From a checkpoint of a small image inpainting model.
Data: trained on made-up waving flags, 195000 training examples, 18.6 epochs.
Rows from block 7 of a small image inpainting model, named by matrix and row number. Each number is 128 + 24 x the weight over its row's rms, rounded and kept within 0 to 255. All counts start at 0. Numbers have three digits each.
After each channel's rows are labels from the 100 images, of 14976, where the channel reaches its highest value: "top examples" is what is common among them. Only what is clearly more common there than usual is listed. The data: made-up waving flags.
# conv: 3x3 conv (model.mid.1.conv.weight, 144x144x3x3, each kernel summed), inputs 72-143

conv.19:148138114082130140132154108097133134135125121133136113103130123126116122111099115131142124120103109159121134150122093099100103142119100171133133121121112114128104128126142115100138201179136083145086093122105146141129
top examples: saltire

conv.70:136107117083118131131139130160118137115121136110087122142102149166098133163153115103120115105118108085125123137121147119121150106095145132160092111143118163112127121105095171077146120141100146118077159117111085081146
top examples: quarters; two horizontal bands

conv.8:093123117071085103115130138135107100124091139137128136070132111157141131120105140146117114124090129121124134137138126132075077121140129119122119128117106109122148086131117120135093087168101112127108127146154146164100
top examples: saltire

conv.116:112118119146184146090103114134126089134114146093123136093115106110123177103098099181117125131124108119173120106162068117098059121121139127163131151125126159133114142127131117123127117110126102105116146132114084127154
top examples: three vertical bands

conv.127:109157158117118148124113140110099173112132153120109173108153120112122123145096154108138109110125140112165149118133109128122114117116120127133115092152094117164118103118098146106145143172114126150134143108087143111089
top examples: two vertical bands; plain field

conv.140:094142116085125065125137131103120105084098120101118162128151135095131163111088151081169082098110147143125132122111134151125144143121135130126125175134117173106095119141146099140086117141136093131125117110135141124096
top examples: offset cross

conv.13:118092109103131140115142127125144124146063140109127130116111114098179130145126104102120113113123154152158118132124125128098117140121143156143127111097150026086104116118116125157090130139128142156095097144148088122112
top examples: diagonal band

conv.107:120093121074089163105143136127124109152107124110100168125112088138114112166087143097144127086116136138143107126129125132111148143117115120088107026143110159156137126117117113110142143164124140130098122142113089175105
top examples: two horizontal bands; three horizontal bands

conv.124:123145113106117123122229116159104134116116116149089133109108131163139106110114145116117098104111069061099129136132142193130199132119123101130119109151097121100148137113115130125131196154165100126112095172130121143113
top examples: white; star

conv.66:124099088072080120115139127079151121116127162140104131135164105123125140141139128139122138116118148125084107122119136135107115097114128144139144112153124151093197143129128137185141126109121143113110129150126149059151
top examples: upright cross; offset cross

conv.92:139109104111140131091160140092148124106077161158145148086137093116123112114119132145149142111112156151072142133123102122080138163107105135149090122123140164104135104137105080117114112111135108120093125123131133081169
top examples: three horizontal bands

conv.72:133142122111122118113209126119084139124105146093168159076155106169112118121125104131135101115134072100101166092132123170126140104149130111109085147106176138134106104125142124149124130148159093100126164130106124098125
top examples: white; border

conv.64:128098132111125067089127132110139118091127132119111141078099084117125150106138159156167145111153138118129116150105123158091154189108052141120160087119144121178085109126086114103122145112138140143143126092171100144123
top examples: ring; circle; quarters

conv.138:092166123160136106117152123142097160161108116107127139118111094129161120132087111117125098124112095087084084124094158080121082140145130127114113116137103124124147110128111137123122109121139089126129156138098080106155
top examples: border

conv.110:133122110102148101128125108139129110105112137106119162119095142152132119110123130105148140120121072192121111136157095117085084163097120128202115087123138105110106134119129139099127157124170124133174136114117096166169
top examples: two vertical bands

conv.53:113157088124123136129132154139113117094158105083117159123136122094136106119122108093176085115101147089123137096127116141114141127099124116103124162107101118144096154084094134159089124136116120101097115104106180138143
top examples: upright cross

conv.12:123139139104120086129126149119106160144099166104126163108170161147121117103129128124145084125117149114099175161080104127081118151131095152144096122097117151119121134092139081151096098175124101108138130152137104118113
top examples: many stripes; border

conv.73:114151140127074107155112124123084126133172120106094139106142125124067098144127140129112119105149152127063145116113154111129160130114131172114116122154120085149099116146114108123130128137155174103131141121105095117088
top examples: triangle at the hoist

conv.14:119125120114144130123012131124131111106120113118112166117128118111098156111139131109141147116172190089112129111121112012132136145145122102136119143138108109125105127133124095143101137132102127136119133184111176128117
top examples: black; brown; upright cross

conv.74:146112142108155112140115136125161110113185123091103098094122136104104117148079121141168129128140103109129174119095102135111138141117138129102106130130095168152107150124129125126110120104077081131110126118113112160134
top examples: triangle at the hoist; diagonal split

conv.54:091131098105114112126128123135116124082089128111108199131170112131104166121111096116109150121115098133144096124138099135101113135138159105145141157161120116072134140162095113097075154096122124084143127101129107109105
top examples: three vertical bands; upright cross

conv.97:092099121118102132070136106124123092128086126107100175106146121137089115154077177132147117125112112114042110104148123107142158154133129109109110143145089185057133136138123126134135124138147109105120141129117164129100
top examples: three horizontal bands

conv.87:134129114105099126131174118174118144135118117144117161130106099083120095131119133103127102112107180134091137147132138069098188107138132121106118103111113138099106110131126153109136139149135122123095126097110131123110
top examples: white; black; quarters

conv.109:130109152124150104147129094124123125116135123106108144103100106155125119103117160128129156119170124142130117131119100095117143209146038135113127131129135128104109094146106101072101145139138065124138143067111137143153
top examples: star

conv.43:201096105119197121129121122132108136093111149103111139112124091119118132143084075134114133113115101119189114095121103137105128119076142129102127113120124149135111161113146139104126126107196144095121139132148085145183
top examples: saltire; diagonal split

conv.24:125100129098081160106117149111118125108129150099140133110115095163095129136134140134137153111134163165149140171116122109091136185116066160150112123148118124176121081121072098065118148105139086121134114093134108185143
top examples: ring; circle

conv.86:143150140102128163104122155117118161113103137112112135075092101098131158097120076120142113105104106118136145135106141111123098099118140121139060142127101143119169112105129134164144138119156096168108124136120122111126
top examples: saltire

conv.81:147123101114133133098089115145134105115116128153108136100115136136136130084123172112143129096167160154129106140111095095104122172133127104082131165107128126135150121118118130100120081097126100134102168161136077130144
top examples: many stripes

conv.58:132118136084151110071151123137110103108138142136116118104116111127155142118112168099118157109130122176115199109100113117105141169117113102142118155118147138063140105087114106127128115140153115164099125095099108130139
top examples: diagonal band

conv.83:137109112129127136104121153112093113150116116134135139103096134101105114130125124135098145085138151126161107118099151132136140157122042167096131112143176128211065139128107145095114151137151123128093102117113113140093
top examples: ring; circle; diagonal split

conv.122:115144118143140131148105114103099126157138101095131116103116140142127090121130089103127054155117154120112152075129132107124123013109136111150122132130131125119133124129109123134119147128156145101119117126089119133121
top examples: triangle at the hoist

conv.114:167127113112178100123116120166132122136092156109129112096148104105109097121089069149156105129101127088161171100122107118129139113170131138085100094125128122120101138144118126082100133146119122061126168106104080125192
top examples: saltire

conv.130:107138120132124100161134123115099154140088149129121155091145077128124099126078082102126099134121158123038158127116119141098116106163123143106118110112127128118149127123143119168105101168127111129134145113145127102114
top examples: border

conv.75:132128101085135110147119111116093118114111114138112114097128092144152138151112117137113118111130108101127143120125145123122074086118151154126147116075091065108128086123123130141087211150154125153126095138106109163116
top examples: diagonal band

conv.112:135112146090124131113149117119124126128126142124126099114109115125134126116125135125121106102137130152068116135110105111119140131121109126131126113143119143152121111150121129115137105121158122150092134244122099131111
top examples: black

conv.11:116179113123124148076119138126136109105095091118150088108137120095138102147117102088109125119090154149108080159111127116125106172158103178117123139099089082115119106146104111119115109109139133108151141178119168105109
top examples: saltire

conv.10:092139144090106094087112131178111091102109133148158105082053129109115144126123132143144130082153111134158137071115119100119111106114130114126120140126103129103168078105150159120095109109125117118139124134144120127114
top examples: three vertical bands

conv.119:116106142152094159099131111161122086098169179127132144113119121091184112116109151093090107103097134140191096138148107134096115168146105133129123121167101102099139123098115136165139083111136120137123107102111174091111
top examples: diagonal split

conv.62:129169122100145122100133106132115114082109125120090059089141106099123159129113167104128117140129138223120108115148104124095125154110110131107135146113120178103139140084133108112119110125139109148146109125098101118122
top examples: plain field; crescent

conv.30:083132092100106151067159091164104104116086120106166133086145112113105117137116163130088117115090138190089100155139102114100159118153123102116137118136116164071162112136130114117125127093130132114102144140081063138087
top examples: two horizontal bands; quarters

conv.25:099151103139088088139128095104123144110159153126131132092190090129152099122092111119124080136102164106129149112132123105084117105115145138139079140140120144122164127107148143116153084135125113115140116142098127086139
top examples: diagonal split

conv.16:096110123110142140108206158143135115117143116114114169091129104136106163119123093135153135057117071100132127126143084194115148146141110110077118111143116112123137131104096107120110136131123116125135110135128110166116
top examples: white; upright cross; three vertical bands

conv.41:109076126068112154090153117156111100115120172132098098123075104136098139136096096133108174117132111080146098132121090136118163166135142114133115090145107142102154114124082113126119184131104113135114127099138113148126
top examples: two horizontal bands; plain field; ring

conv.135:142176110115119110153097139143053128094133117097127150103147137144101139131088072153105117090106151115111122130109107120098125111113131144102127166129130095117093140131109077129080082088114134125132153132120133154119
top examples: offset cross; upright cross

conv.63:101155132111138090069115136127107105131126132129102140141129093106136134124086137135118149108128156146134131101110114138146083130131036144080132157114122115172102089135061135133068125101143094106096148127116122103129
top examples: corner square; crescent

conv.113:127127121118104124113143121136097134146071147124104130177116157195115126141118103024112096138093127133110141137155113099117152102105138178127110098121125173089126141120062137113134161106135102116089135145093092129118
top examples: quarters

conv.78:151151119143127136098123119123087128174114102132143101125120152150117118141111106064132056123088122156089107107160167124104144135108151160115110070084136145123116140119090137117135129129148099091147136114064082082099
top examples: corner square

conv.17:103116096130132110134122148124142117108101107118122120120103121175125123119098170110129175118136094122116113130110119135108139223115020096135121120112136140098109077141112153109115103094111125144125135125107106116121
top examples: star; rhombus

conv.88:137136136129158132117136086126093104134056156122138098116129098152093132128101104128146144103131113082156106161111140113095107138137109132151109121119097116091145125139087092080130175142173097141131129146106182138113
top examples: diagonal band

conv.121:115114137084142119123132130138119131106099145095121093097149111105097129124158129196124105109112140154129121107101111113097133132120119147150115101102134169131130113146143136074138109118161117126075093142099126107107
top examples: offset cross; three horizontal bands

conv.95:156128133104142136124255117126124120127108127111123105123122129162121116123130145124129142102145063163114132142116104163123121135117128137132136124118130117127103118136135119145116112147146125124107120017131105115120
top examples: white; many stripes

conv.115:128135106123134102117107128122065092101106126115090128120164143086119138122064161138109124114115123112103096096134140145090165122138137122070103146177102163120166125134196123143077117111157115137110130103162163137105
top examples: offset cross

conv.42:124137144146184107106131137146081140087129126126132091102141134120085172117094131105123153108116121094119162108152096102102141144115111158134106147154123154104154151091085131122113137078162128099097111133096143142085
top examples: two vertical bands; three vertical bands

conv.118:136095111111096135094132110148151105092149171137107174096120103067120168137117127129122181102101100156119077137135111137146097146119131138103126121110102082115158122090133156152142160108154136144175144124126130126127
top examples: three vertical bands; diagonal band

conv.28:122142138133113139149124153118091125096126125138121100098100125118134115144116146174106105059092091130144139132114109129124156149117026124068126119123119154127124107128125163091163132137132099136085140107134126132135
top examples: star; rhombus; offset cross

conv.133:133135130126104159097140141119111123129095066110131145115136100166120133153129106042115099079091151130114086143123133132109134129129126156120122141146159103103130121121081140109147104112131129113124116111089148126097
top examples: upright cross

conv.37:140094125100132170116137130134135109130113128119111089149121133179106125137164109067103103133120112123124102125138125086122135149114153155170137104125106151140112125096118142107167143136107143078132142120079063099152
top examples: quarters